config = dict(
    encoder_arch='convnext',
    model='contrastive audio-text model',
    dataset='single English command words and digits, spoken by a formant synthesiser in many voices',
    train_examples=78125,
    time_shift_ms=50,
    n_mels=80,
    hop_length=160,
    input='log_mel',
    spec_augment=True,
    win_length=512,
    tokenizer='word',
    vocab_size=54,
    loss='softmax',
    embed_dim=256,
    encoder_norm='rmsnorm',
    encoder_activation='gelu',
    encoder_mlp_ratio=3,
    encoder_inner_norm=False,
    encoder_subsampling=1,
    encoder_layers=14,
    encoder_width=256,
    encoder_kernel_size=7,
    text_encoder_causal=True,
    text_encoder_width=256,
    text_encoder_layers=8,
    text_encoder_norm='layernorm',
    text_encoder_norm_position='pre',
    text_encoder_activation='swiglu',
    text_encoder_mlp_ratio=2.67,
    text_encoder_head_dim=48,
    text_encoder_fused_qkv=False,
    text_encoder_bias='all',
    text_encoder_qk_norm=True,
    text_encoder_layer_scale_init=0.1,
    text_encoder_parallel_block=False,
    text_encoder_inner_norm=False,
    text_encoder_drop_path=0.1,
    text_encoder_positions='learned',
    init='orthogonal',
    residual_init='zero_last',
    optimizer='soap',
    beta2=0.95,
    learning_rate=0.0017,
    beta1=0.95,
    shampoo_beta=0.95,
    eps=1e-08,
    precondition_frequency=32,
    max_precond_dim=512,
    one_sided=False,
    adamw_lr_other_params=0.0011,
    max_steps=11300,
    batch_size=256,
    epochs=37.0,
    lr_schedule='step',
    warmup_steps=560,
    weight_decay=0.4,
    adamw_weight_decay_other_params=0.05,
)
Rows from block 7 of the audio encoder of a small contrastive audio-text model, named by matrix and row number. Rows with one number belong to one neuron. Each number is 128 + 24 x the weight over its row's rms, rounded and kept within 0 to 255. All counts start at 0. Numbers have three digits each. After the name is the row's rms in percent of the matrix's.
After each neuron's rows are labels from the 100 clips, of 14848, where the neuron reaches its highest value: "loudest band" is the band of the loudest frequency at the time of the peak. Only what is clearly more common there than usual is listed. The data: single English command words and digits, spoken by a formant synthesiser in many voices.
# fc1: MLP up (encoder.blocks.7.mlp.fc1.weight, 768x256), inputs 128-255
# fc2: MLP down (encoder.blocks.7.mlp.fc2.weight, 256x768, transposed), outputs 128-255

fc1.155 092:108171136126150131100139114124132119094160126157139106145178098093124090102112106135125124099163102090101131152131083121112116097145096079173149107153129180131150117101191119094143083157106153153148074096118118126153144128119098145128104213134148134165128111133170112120166127149072161090119143125126106120148121157091092127119139120128129152136153121134148153139084096140120162135115
fc2.155 095:151115122135073070173093130108116127142101152081107141107099110149149112132126093134115140112151101164135104122129135177094140115117144102138113144118137133115144125097094140150154184157148148122143109140119104107145126139142121141119118103113112146124145156128112102131142125151122094120121160160141150136180165158127136136154132091097113111139126119120132125120116141138140126136167
loudest band: 4000 to 8000 Hz

fc1.206 094:155105085131175132143144138137126148108123145109139129152093174090119118157104134128136117133169181088195084150106100131140083111111136137128153141162099126114131120139131154118133120125162149142089146112096117145157100155109170144089110149118162108161109126134129133101094129133122114119127161127148147103147139133074138119143114133170167131157159105116092148109116126164104156092103
fc2.206 108:110099164142098151086168116181098113099141119117109175140129143115107134127147128162109142130145095129109148165077115098152125154115111122134163153128138149134150104140086168110103111094120086152118131131145109151146137132109093119121158109153112104114131115097134107151137131126123140095147095172113143155131110167104121170142154076168126162145117136154198104110077158143142122143163
loudest band: 500 to 1000 Hz

fc1.138 102:132105152164102151117098125095087134095137147129095137110152118101108151163110133116113125151111161130121132088133116149089109133107157134087135104131151122130125128140126125139107135144149140156143118123145100107125125121128137107213130156102142142172138094069165113141166143095138112077094111120081108102067104132121130166123133134123144137135105127146174127125128135166145152111143
fc2.138 109:120130153100128102147149102134106164116157129131063144119078104147130134146152141102148107129167087104136140104149140128122143143105116115118129121121150135105135081127129154147085097098126132167147143090125148116127134123124138094119149115119137190144129127088125092140101097114147136134141087103131069134114107163124118114115112144108125097154135103138135113127125140143145089137102
loudest band: 500 to 1000 Hz

fc1.569 105:148147159137100080144163141149174134112105113104116141144136139099090099144090130110144147139111144118089099110137117105112144147138132113098136107129153127122140141140149126081125110101136128167172146124125102129126102065101120141144070135181175151139125139121132125120122153132134132126124155129133119089110135095189153144135094133102156108192124147124120134165116118071113121103128
fc2.569 112:121147128123115107135083126147136122138106146120079111131104105172149098143140116157135154139115116111114122102084143116158130158089128148125106167161109160136117133111155121113183154123166096124131156096142127132114112166094137152148109123129110152115105082117088126122157167109115147133136093167153144115174159090149155136153155144119127115118096115090084122103117147109169120142135
loudest band: 500 to 1000 Hz

fc1.417 107:090141154109135136147127096092071092114123111117140122099136116119084153131151142141126093148138152143112153126155106154156148117098143173113112129110121123134129127135131132148119170107126121131149091136147144138115146181112112153140127133173187091082102093145115157125112097116110127162149110141139160100140132123127113139128159098135108108104143144119111095143142133151088136141119
fc2.417 115:144152123143130129138154089118103119119127103135099112131134129154080140086113103124105142095159131080108117150102154119123101126129121085139139138118132130119106170074128112102132137103121125122131111157144145122128148087136122099074081136166173097086155156145130147116152134127098100126157104166122188128141141140152103152094106080138143147121134156128105130148151123106145141111117
loudest band: 500 to 1000 Hz

fc1.502 094:124087134165121094151120111122155123110140132111101114133112120115138116159099132120133149092114142121161139114094150104119129127123120129134141075133162145127154156113128101109136104114168154119121144116140130122130135130098159105164082192092105128182139141131140100113172149144156107063088153091123152097129111113168168175090103129147157118122076088131116133122147122181163144125104
fc2.502 102:119109111158102120141095176127149161112085140118062180154147111121126122113141124114087103128118104114132132094143133144135128135122125178123104142114151130144119129097136133135134081103113121165150115103157154116165149146122139106113146071144161178103164133111152107175124114139131160142126147183138109175118114127151100119129103085151112163123090114127109112152124090106115128124130
loudest band: 1000 to 2000 Hz

fc1.311 110:113143132134113144151091154139145126107116112114141131152121133104072100148105106114145126132110136111160132138112104096105086114132159151120149101131132145135134171107101115110153105139099143128156124134094141162156113106132147120188144187127132125120096136066133099117196129095115128075067148115094111127156144158128140198135111114141115126106076134141141108113125120156178150136122
fc2.311 111:108127159143111083163079128145159149133132127143082151115107098142116151132117127141118110129138096144131086130187173126086148152142072110134085139120149177149127116110119143131128117114138154184108105102127151147145109130100155118174148058139153106141159114123143088174175144101177154146136141152182133169145114139155140154126089133085120132128130122111153147125117138159125088143133
loudest band: 2000 to 4000 Hz

fc1.285 104:142111144132105082121127155146167120112140105130143092136110126117135104153114124142121165157119141132131086144091139128139123133136090122097132123159150154125154188142122135073164136142128156159140161161080116122121131088109201114206088147145122134127145147174134089102134139140120120127125122101140099098153134093137098160136105110122143112152109107137098126153140150121159133092134
fc2.285 107:128126097163132125131071156136124151121088098131060136148120131116107100103138108123113128095137120117107142111101133123135119136132123173143122180155131138185098131122146093133118127077157080144129126111158114148157138134069111123146147000124137122097091139125105122143148159137133130152130142141130136161132163119159130154132100126134132179101096161087108101134140138086139109147154
loudest band: 1000 to 2000 Hz

fc1.159 114:114135072121132097143159057139087111135127125079159160138116113159126116144125102111121137123131119125145156142144138155138138128121114140148111147121119140127120091117096129178110107118119149125104135140105133097121129104096113128091131096157113098111135129135145123153123130138116114153162166120123107200100130116119105135110133154166139125156160149092115131146129141112120126153161
fc2.159 109:118129127156139138156157088120106114104113154173170119141117150105145128157133093154142122147156159120162127139159118122128103181127137121101117093137117120132090150118173116069131094145117106173069134134128117137124157128098131151132134159150152132156112153110096123130136125131108127131188130134141137137148140113126126147152126111176123139129143132154124153142136128146116136120118
loudest band: 250 to 500 Hz

fc1.598 109:125108134129112097110135137173163133172120142156145107145132145112095107144143147104120119174136157108088100061137122145143112127164149145150116119157132129126160112105144163121155139122107124108129110100114172123149165126102150110168067154173149087070169155124140145121117136113101147165184138081088147114180101171117099122162137087106163091124142123155148187184106151103110109083136
fc2.598 086:090116118150136133177118154173116155145106170109123137111136112070133068078135068129138135121091155133109174115110110107138140200151129122063118137141151113146131145166149094170130096121208110151127141133107109126158137137113120136130109094110135124108146139122119118152147130130095121165132110123147139170103074142078131149139110149165113159078139147100143194128109105131121114101124
loudest band: 4000 to 8000 Hz

fc1.254 098:139131138143113131114137178107104119170132136146158157105166124164148129128115127176125126128155136119173087112138147067125137084127146111144119105136111118142163136091167101129128122132100118118111114114094144099136115146158130126107070119105140157137136130140133122117102140150084142143141122096133134159117135093143151116133128155126110104173076121113089103168134117125164137124139
fc2.254 109:125115091126134127118096145108135148132155112142190148116147146076128132116122151140130141129111104114163122137116105138142102138107142131123105075101128120140155130101126117125128092091119148138150116145087181116091118105156120119121088173114074069113097129166091116159147146130123112105109155115122147121112152139141092136097134092153112091136142168203145098145154137110114200112132
loudest band: 500 to 1000 Hz

fc1.712 096:134130149134117112127096127102126098130134180127110114093169101092161197163130143146126137184129150120106150116153119129120129108120104128116138128101162109105117133156116135152167115132108138140151093157131095124139153167138121118135149157091180119171114120085138149094122161116148119140128118120143113136096100109138155148139135133116141134135086143125125136149105149136114144108162
fc2.712 099:117130104102137112108159084120101137129139120140129141112093152123177145134131160117134131116110107102145141097146148117105117118094119082091140108140143155146130108142123129146108126125156134122109171107108162105129099121120132153090141180109129155158104171096067132162114098112086131134121120112122112109118097143120143124110140111147119086161117134145130081140144127154124076163136
loudest band: 500 to 1000 Hz

fc1.407 102:113159182109146138126131144143142138101119155135111149126086098100143099140146157084121136128142148102160087126141100123170128114128108098126119134199136152133103098144117119088137130130131121146138088135137151151162130116136111159126120133117070178118151143125141158106102139133138139115101116140153142123118138126079134138125131098130105123139143112149129123137125155117123116126092
fc2.407 104:098133138128093134143080066141141141073164145120108096124106118148088111111137126102151149141111126118147107100111114114115109138121145117104143094115124112154107167117129114099143135126181128112087101121172118125081124162157134153152119112155148130103127117091118158086139121098074104144125126103098098144113133144142168160133089092135115105118134097134138119135095111136103132127103
loudest band: 250 to 500 Hz

fc1.658 102:130129140108168142141114138128180138114109088145132071139116126069083143168138102132141136164135143117162111084098128153115120113083139121149111110124117131112167118163157137116144115134141140177090140095124121118139149135128160124134132138119167111118169152132173108116163079155167118151169140092179116119103131157119062109110110136134156143142163128133150105115125117194157111132137
fc2.658 108:140115129156137150119101171119166132127129134123035138101160116133119156143130164145137146100148112161150139139158113124147164103100096149109135149140124129122080107107106125145107121109153085143124089115159102159126154130092127124173165100114115194155106163118112115144111095140155090165126122138093122158111125167111123129168125148131154134124114122084122124108156144091152104131121
loudest band: 1000 to 2000 Hz; 500 to 1000 Hz

fc1.688 104:155090157110167162136122134109144148142130124132164111091087129120148140108115133123151119104122176138105139132145173091141080171116146129141145113101118146140103112183124146157138132128130143156098123150139117136140093140143150146092143130151130122157110113111132112092130123136137143165091163130109161149092108132120133133145178137129127141148170111105165141109123130145086152112137
fc2.688 114:109116121117147163112146153146117159139116154123114120109113147134087128117156139172121111149111051146081130152105104147119140128117100142153129098096142113102152133192116139102100108126128119154106165127106067138123100150120125126084139140159092064098138111088149147126123166129133140111144124139128177168137146100097119141179122123077083132114122150139128122114085138138154148122132
loudest band: 500 to 1000 Hz

fc1.720 101:155111103129125113157134135096120153128139119119108121135104152133157151135081147112138120154113134109172098117097149138168168154142102112110100097154153125121153149103128124104152144131113119136141134149142104095115096122072136122112113141133106102156147132124143091148152158119140155122143120149139148145111153150108184106143098098142142133158096137123124158122145116154170119127164
fc2.720 104:130120053148134135127098131095120125128110114115112145107161109059133081118150107103099126086109129117118123127068110123120110165133112135165177099141137109152140112111135114084102144120110120115155108110116164119151153148125144114102120068139178191097125142094128130150129118112154134140115126163122108139089109123133138101103142115115108144127101120128082136152118112139128123144125
loudest band: 1000 to 2000 Hz

fc1.189 107:117162124155141083128143097120122118119107118121139155092094137134126136131131143126104134106184172139111113120145143118177131115115137120127133115164111111126101096116093120117085095112154131137125129124172148142132155124168164141114161120073108146106117125076119134163136132122173139117135084127121160139112145102105123152122125125112153098144147143140157108187133097160138124139128
fc2.189 105:095139129128126129161100097147114114091130151133107134163091128143103081109157141135155123156091123104088101096116109099123131101129119141076146128110139109138100147151109110086152111091166115101099120139212071112126156141156177144127159132156101166128127174125155118105166085091119126141117130123087124101089120120144151132177094107157149152105115105142148165152092122157138126109128
loudest band: 250 to 500 Hz

fc1.268 098:125108111172113123142141137083114144107161105118113133114076137126156156140098161107130105136117178132181127110117127147125140141121104154077117082143159134131125129137120118095116126114141112139148145140165114085137146123139085130142108168064100128142090116105129121111150140129149132111105114110123177110083136147138177151133103100167128120131082127122205138109134141162200133145151
fc2.268 095:154134107136107138137134170106131115111131176128120140142122109128098121152127152108118130095124146112171115128093140107123114176090099152147152121157156159137164130127145135147135131117094147115146091104136156103124139136144118092111155123146176192107114126081134119161111112121144150132143131127132092133121096163150106118091131100132169090121092096144097123147096088153103138130101
loudest band: 2000 to 4000 Hz

fc1.696 096:133135106131130137097105141093078137136150133151168115165105174129109160137109113123114094136119130094159103130133101150136109088138149135106134077136093143133124166079112156129116134113117135150114175109103145095127116102107124148104153196106135120150118087117141145099137132108167122160146146156154123123114152111072100135152133128125147160134183118133121115072131114157155119132101
fc2.696 097:161116130148055104122101124108115111131169118101153186088152177107110136129122166167111179138101109119135098156131099122098120118100117114117115135137117157166165084084117109115119147159153100134107105114143139148149103149105127144137125042117135119123144088133118122172161117102167127113149110131092125143147123153163113179113139155130091120088141130133139127108143138107156099139130
loudest band: 250 to 500 Hz

fc1.397 089:147155123091108148142135147127124149133067170147139135123145128126098131125140123136108119117151164141112127128124157053117129161133125132164118124125119125134097129129076132148129113109118152112102134105072135107124143138133113102137152147128132077110180134147148134128107162112112165135159112160117108115144125097135108114169146180133164138156100135100148132100136136157140128144109
fc2.397 098:137115168147139172147125120126117126135160155136182167100115160132116170110118131108153146129149060106101149151156142130161112116119133123079097170102177155112154109107133152177119142127144102096118139123087125112141136125152111125172130142125130106138218130151109133132145124084134147157120133120133153165112127124080113077126112185109101105154167098121144133089136147118120138099102
loudest band: 500 to 1000 Hz

fc1.224 098:165141125103081111121130093077105145121138156125136172130143109150110145105104124092128104090095143094120101157099115181093146137152118111134120144109129134120117112141104131149082115144111146142122139129105114096136124078140126140104163133134156113170101114099117139110149119132064112144116143091152082116119094167131155159119141125118120117142102148090153139161112153118134124150177
fc2.224 100:102140144127147104131129176083112159167150146124129075164163158174129154172135155088122131135110110107162130108138108087151104113114147137130128093087122135105123146142121112090158125183133142101103113152154145130117141154142131126153185074124125162131112113102119131159149101116062146114144108141120148123099123103105124127129082147112087157121152110132074167140152091146101131176118
loudest band: 250 to 500 Hz

fc1.456 101:141128147158159132144120128103107137120122140106130087111136094112147137102097103114140112097122142142120117111164148136111110118136144106177132086122110121128119122182106121101128129144119148143152134153086137154091087058159122135127096126101163098150123140077073111131148137097100175122124159103124086165102146107160132141144170104108137095140138123105179150119102138122154126155178
fc2.456 110:101131142126162150152112159141145137143145158104145120152135133145143141141152104106130156157138082122135098081134119129114117110124120123111106067145135143152091151188144119093128158142124163120131135135122119131135140151170118101196148104104109137132108086150150147118156110115107105153120146140110131115147151087177137158147107124101135156132134112130110195113171124113121134131146
loudest band: 250 to 500 Hz

fc1.629 101:113147083125120106128130085107161140161167114159103079119129159138127153102101158145154166120089161100149083131099104145124107115136087103119136110109126150119143120109108158125163142140132092154166094159128160087131114119134170161105096110147146132094118181117109111113171174158135143113116172139118126127111115105194134124125161120142112116114133146107187124125076083123104129146128
fc2.629 101:102148100131169094154121135127097123125111187138158160124105129147142104109116123129115111145107120184104153157167147120172149121151107116142122133148115134151128143127112109136137125122124132141106098151128137135079123130118127124079149120129089133139080103143102132108076134131154134120123104138136156165107136085181129126136113144128149156110091124134070131142126163125131137110138
loudest band: 500 to 1000 Hz; 250 to 500 Hz

fc1.168 102:117130133092124152128109144118148112132101170129137133109110124112108181120129165135144112061163170148119143145141135150125161134145127128139167085092107139130170108099124084190111197149107154128086143122107124160124119114096122143127135100112121124091165099143158141058144126113101123131123122143126107098114120119182188124143170125116127124151109124113082126162130158114103126136104
fc2.168 096:119121135114128107111160139144153143107114131115145085133147142131068161139122094171161153179134116107153130122072169083094107151154115164120131113162138092084170145097107112108118163115128118105086110122090138100106122119111150102097173116082154088131143149130119105179094143135171162138165128126147164145128152081106153135104162139101098162142159120097135154134150128138101132075142
loudest band: 250 to 500 Hz

fc1.151 103:118150152068136108131093177121142117122098144143137104100177155110127118135147109140093132082169110114123131109138151128153128161157146120156088176103094122143101136122111158166119145118134122150101112106121135110146125111131085131105071089134094123101128124158193143116113096104095105125086113129094108123131113140163116139135125082111109105125082138133135114157132148138143122131139
fc2.151 115:164083160101145121136130144113134140173135140118128089142127132111169107109119040158109135125129177129128141110096089123090117177163139124088155133155127136128099093102151157130086160110139113105116136171128125134125130109126160088099128112128150106141146108150162119135144136115140118159101127124135152139140161110127129110163130121143147125124153093071130141109133119137104144091149
loudest band: 500 to 1000 Hz

fc1.183 087:137111138148128145131089145123169139106110117134098103128107140112117179165121148129109148130109146108101133089111090147106093137087107132100111081147118132116147140134144093121137136138116142164156110077157163086139132171114154123153110151098156166184149113122177092142120125106169134110083115122102113094090112141105113147128111095145127141113135113133149139132137146189148133120131
fc2.183 101:130145134125116142142122108107158138087165145089033148104091133156121157129144174110143117121139095141142180109175114131128137121128139142152145116135127124138117050129112130141112113098136122130159106118140147118131147139138104118155154113105150201159136119106116128123138114123146114161111110086110056147124113170126140111105096119117107120149129115135126083131121114096135133146094
loudest band: 1000 to 2000 Hz

fc1.61 099:110114117150133154155079159155106134084118164146127081107129121125100157157145099104122124150084127130145144132113117124114106107113129138138103132138129105142130086100132102124133136146116138148118138089126124107145126110109130110139134123139169163119168147048132136108109124132171140147121100134139102127077113117075096145123120113146140150078128134132179134134136129188077112114130
fc2.61 102:127085148123130149120141116123110134097141144121074152091134144131150112129131152120139147085128113158120152092162117147076155113121145112115119112157135142125116092113113110110090128121136155122157096117147145138109143163051124119147150108145140151164155182090105145136121112119133092136106116121095128139101078174134146138131106106141126114162145158156103122110120116134182155141148
loudest band: 250 to 500 Hz

fc1.65 097:170119134145121120153099140127137124152121161133112074148159116135186060133126135110112125170113121091100084148140105116133136106136106158109099159167112129121132183173137112096142139127145140098125140167102120102098099101120178096169121186121085104134138160120159092131111124118131147125164122151126139111176159131132131124112149139164096116123103114131123145123153143125125138125116
fc2.65 096:115133097152084116131099115136110113125124102125112135113113122104148130098112123112108143099144113099120114117117166120143122122096117147106110156107128158141109138153126118121122092104098130128137148109161153122166154149045114109144130010155157108110127163116101110140121141128156153152102123125138164146118137138135123120121142125167129132145120133114142125143134114144148119158133
loudest band: 1000 to 2000 Hz

fc1.655 090:132133133123113154106150142138126118112125148120161128134163197109128114118155092129131117081153125142155115130148161094113122118146123107086128153144106142118195126089161113175148125124125120144081131093109151120146145138077081133124087104109137100156097138156154087117130106108104150157122139113151125131126140099170167095148109138117118122153117112106106103156103141145124123113164
fc2.655 102:148117122101156163139098096131145132126131151136137113137175155146093103105129126156120137158105148109140117127096086125117099163112154102115141091165119155148146130100116128133135135085165084132115090140103145112112102130122151128170097173126104093144114112136116081140114133107179134136124141127119178144105149088123097159130148088107133108129128145168133108146152116096128219097117
loudest band: 500 to 1000 Hz

fc1.86 101:119134142171121128121109083133182110081083131138133137134146131136178138114120144096112136129104170142093151188120168084121108107119129167112144097145135143128131164088154097043147127131152145104105134113171106118144131146111118103120126157112140140161119198140136126129110137114176106095122096120134108119157114111073103122082101104137132099101127142148143126156141147118140154126099
fc2.86 105:104112176079142129113140115151161157113110097105103140093147149125155107123102190132114131106104106134167148109152164160153119145120164134131136158108133112163092107118122119125118073105077131077164127119153167115099157102077132103114126098134183115103124147108136145105156127149137119159088161113102158137107137132114102105152128106191130139152138147127099103160104092118106125143127
loudest band: 1000 to 2000 Hz

fc1.380 109:141127066144122149128094125128185125127124113128120088146090110091124119143111123113130151141112179120142125127087160170137144125122140142168118080124132135126160132152136125097151148127141134166082129110123105119138139128091188114124079151100122131114147144148125090142142096140164142112132104072133119127130139110127106103121113122137140147154155134113112129155109095162174101151112
fc2.380 109:173113105147130190141111184123160139109102117116077146087155110083131125119139152138126101078153082139127132120095104090182148119107095146118139116129136116114123128164124127116118092105128096125141116135128127107120154102115114118144152089107161137135122175110123138138111076161172118176105137179098147149086122129130123134131104110138128143097092146121132131140129092133147164137146
loudest band: 1000 to 2000 Hz

fc1.766 108:124120090120137106167113161112135122107110131142104137116085098133120129065126108129150142146122145143134133152143134114136138128127111168118137113123090163141130164134137120128141136108113123127195102175188133105137098137139126088164157119165194091090111128127090130146150103162151066102119106092121133126145129138136142112150125125124109116088112134151173130120147107132089099150128
fc2.766 108:140117108126126081163123131147104154133091133137104112138080110165112123138137147124132151123126133136152113122144140103167148174152128088149125130128100121146101123151126127115154107142115131097124116076185122115121128084140147120126110153153150155125142148106194131116098149122142140155126129108137135132164098113114109142099141101159099110103159113109146106113103145112133132143089
loudest band: 250 to 500 Hz

fc1.414 105:128158116131130146131090150162151108160130164115107127158093140106111077130114146130099118195143154065137118158083080131117102125107128113134148159114130176133137164091123116115158127140152134130133142143089152133138102120144189136180114172167124145139108145102131157059164114089127104127102115162105124126135138167112123118120120126152139124131098121125139121122113143156154122139128
fc2.414 111:110141148143104140107099146125160143140129183129099089101099098136130177131103123137129106048132117128107148127161145117107126115134083147111101118102124143161120105090107132133108137100139117126128140155148162101148097139144130143183162042137141120115106146144141110161174126087129159131151127110129150168100123182155126128130079136122138145128133114112149138117124123123092066148106
loudest band: 500 to 1000 Hz

fc1.664 092:143111096144164165149136134147144135113112113143131110156131136098134141142080128131109143167132184150106079107138127171142097125112143142151119107156126093109124108184115154167115119157116162162124129114118124115113105139116141132094128122152152123138112127117118135157093148156100142107117134115145103117082133136106164070179130099160115130163149096136141134137117145119091158064134
fc2.664 094:103112123100112146144108123182126129113098147136119126137114158150098144105122109143107138101148060170101137156102144113162112135143153174203141091117128141100167129161105155120118108123152147144150143094126092175088146113162138091123161129114148130132126151137142133134117114120131121110107108185162119127084099132127133161140141092103107144137149137145149118188084144154155142160154
loudest band: 500 to 1000 Hz

fc1.706 106:142138128109117136133101141134096130137125132128154078112133129115114137117149152120149108101109118099147104140114100131109108162128146144098111103129129140154112146140121136130085116119133137081046130169080082139114101056112118112123145136131157115155104121106189109119135103126130140164163125173187144158127123128124130131139104102106109114121149113150134129132125097136084146111141
fc2.706 103:143111122129096086125117122097110141106168137115116115120156152115145155146144154128122139148107149144156149114145112147110102090108154121144142116125126102153127090134113107050130130144134127121072130137123127139103138166083131150130128052122099076164131144108132116145096164099115131095171097146091191111100130136123088109100150112105161132150148169127147141083131129131157098179135
loudest band: 250 to 500 Hz

fc1.626 098:139107093160134120145127109094158150103123119142107131146099131139183136117096171104119137123111157113134146115124156104160140121149112161097112084148136134127154147126155103105129123108172123127135128124144113085131137138110132105142097168064105138181130128119152100132131184115164144084117103099126176120098135124153153147113105121169128102149066100107129162115126139151166123095151
fc2.626 098:133133081139125155109132148131143131125113152117090138134153102089106103130144128108097119103096126119150125091071128141171113139121112164149121128127133147137152117111136121144121106100090143129173120094131168095147138120148111077124118111146189198079131143083142125167132124132142154139120110139125120136096092125163106077072126087161150139132101123152087122140117094137121156123123
loudest band: 1000 to 2000 Hz

fc1.366 104:128101150147105060142137152136143117107127105104136098134133135115091110144121088140123150134117131130147079121130127088128118129143156095122127079141156125109138138138133117106125102137125154117165163130130143129120116043111132120193091140195170145147147134138142135112133162140119122102099141087118100092139123111186121135126134137118139120147139119140123117170144143122137142107140
fc2.366 112:103126116127115110146081121133124122143085107113075135139132092151142078117125080131127157138110099081110105109100166113130124149106127139118109119151104168143108148112155114096153156133168124164124142097139098149145145129111131108154127069108128156094107106113119129137174123133098099142153124149171111156155152082174136139168130140155100184103118101080110153106135138121151111130150
loudest band: 2000 to 4000 Hz

fc1.133 091:139092089171129137144121136108151144113146124133086127142098133135160152125105156101123136130105170101148148115115155116163128111140111147122133073147146135132167158128157102106136124098155133130140134123140126101135148143102142120150086171075105124164136114136152107121155161121163110100114113093129182113106129126162162154115099109158140106150075096134133146103140124169174125109140
fc2.133 088:134133066131123152122126159127151147115117143118077146131161085094128130112139121105091109118113128117134133100094123117163125135122116168138135113122161146133134137115122106141127102107091112122177104107141159111152163132147119086118130081129181215088128147087133128160127109131161158154141112161132114134102094121144107094085115100169147153127100124161107121146116099130128134130112
loudest band: 500 to 1000 Hz; 1000 to 2000 Hz

fc1.354 103:129115131125144091132181163110155139172150137127155138147171100075110177129116107138154120170120142094132129087123083087118169117143117131115140160116070126113131191088142138112124088164144131116140114131128093132119168184113165126146108123136132105143149133140133128097129117146127138182176154160113104119129102159089141135091129120164117113145146140114140109140109122146132168104105
fc2.354 110:131122110152071120156105106155090112124161098151123094127135138099161119159121132131137143139119095100173135095171178169121128119089110118133132120150138164116103153102098106131108102158126104157127126139148128101092127093139136141176095185124145158118097141109087105169108107096117102148117140177130140116106109172127156154151170114182107137091091145099175151111109126144124124131129
loudest band: 500 to 1000 Hz; 1000 to 2000 Hz

fc1.372 097:115147162146090116150083096117170123133137143150092097156114139111097109165128127130124133116146143132166133127116137141130140132139132125067108150127146118115090147109129133117161132131137136114162142141133172138108161058056128096166129127132151093175135098146145123136127120128119137125097106139109121134136128114140108146153127107143156100167143127148128128131142123117147135142104
fc2.372 092:145161082154126089158080177099100110107105117101132179132141117080153100125150119125107135114108115124130123145139131104128117138153116174104145130142127141136122103102148150141119145121120124143145141085140154167140175153046142113142142034154161164101145117113151122161107079083131137133112127178146146129147102115137130132141160109154144139128126122096125160110140127167153098126148
loudest band: 2000 to 4000 Hz

fc1.544 100:118122126136114112129112105122134113121144112136063121131122149131110107146135162113128164156157145114092113131108118152131147124145104107128137106161178142114192128122170109125128131148089110120113110085116147152136111097161127142094091148076101148134094144059156096130124151117128162131137134126142138113134108132068141120129108116166127147088160149118111114142147128117140112103146
fc2.544 102:148112144135157125145117140118093106100112129132118120147074132152092087118151142159161166093129078096141144160097154121162166140128107110093142163143142185137155161153115159152116099113170118122132153084135086125136135122123110118126126108142115161119114110111089159119128142148129137182105140145137146132127169131111137160160097131109110153175131109114153150108140136141135148106110
loudest band: 250 to 500 Hz

fc1.79 099:157132133129103106118111129156098144138112124107127125135110121124110109109081121145177152147078139123122102137123126120097111127131121121177150130088120121107122128130128134113107101139184108083128132135141141111121131142131135164119114174118114054148145160126128142072169092120167085162159101128138157112118121123119134144141131131126083135108150140147168120133140168174154143083155
fc2.79 093:125119164172088071122130121153156102167143100103110111113131106154110111148132185178124123101113131123174105157129142103164111077127123108138127114110118147132137122130118165187115146134134132139076116175137127156103120132182111137133124136118097170123161170136124095157137112110154092115107144137105141170129134139113142088130156148127104079123139114106158110152128140127163179157124
loudest band: 250 to 500 Hz

fc1.618 102:131107144138128108131102147159095128161133086089066111159093130122131132145106100156110142081097074164154129077122137095129075103113151117122108147139136122127137084123169156137123113120138092142120137142100144074128163136128148178122117116121136100147126174132129086106148163114158097146128131130129136108116142130152137127152097151118104102124120095152178122150114156140084091097173
fc2.618 096:105120141145113111132120095135151120155161138118056099132142133081125127123120142130165125189110191143140101164124103149117131115108125108137102117084115107144121106160122133166166126123150151156112120122126119167102120144165131134082144125121095158105093142083145079123114087165114113104161162109133109119106126111135114175163130121127098096117153156174116113152119100120145153132133
loudest band: 500 to 1000 Hz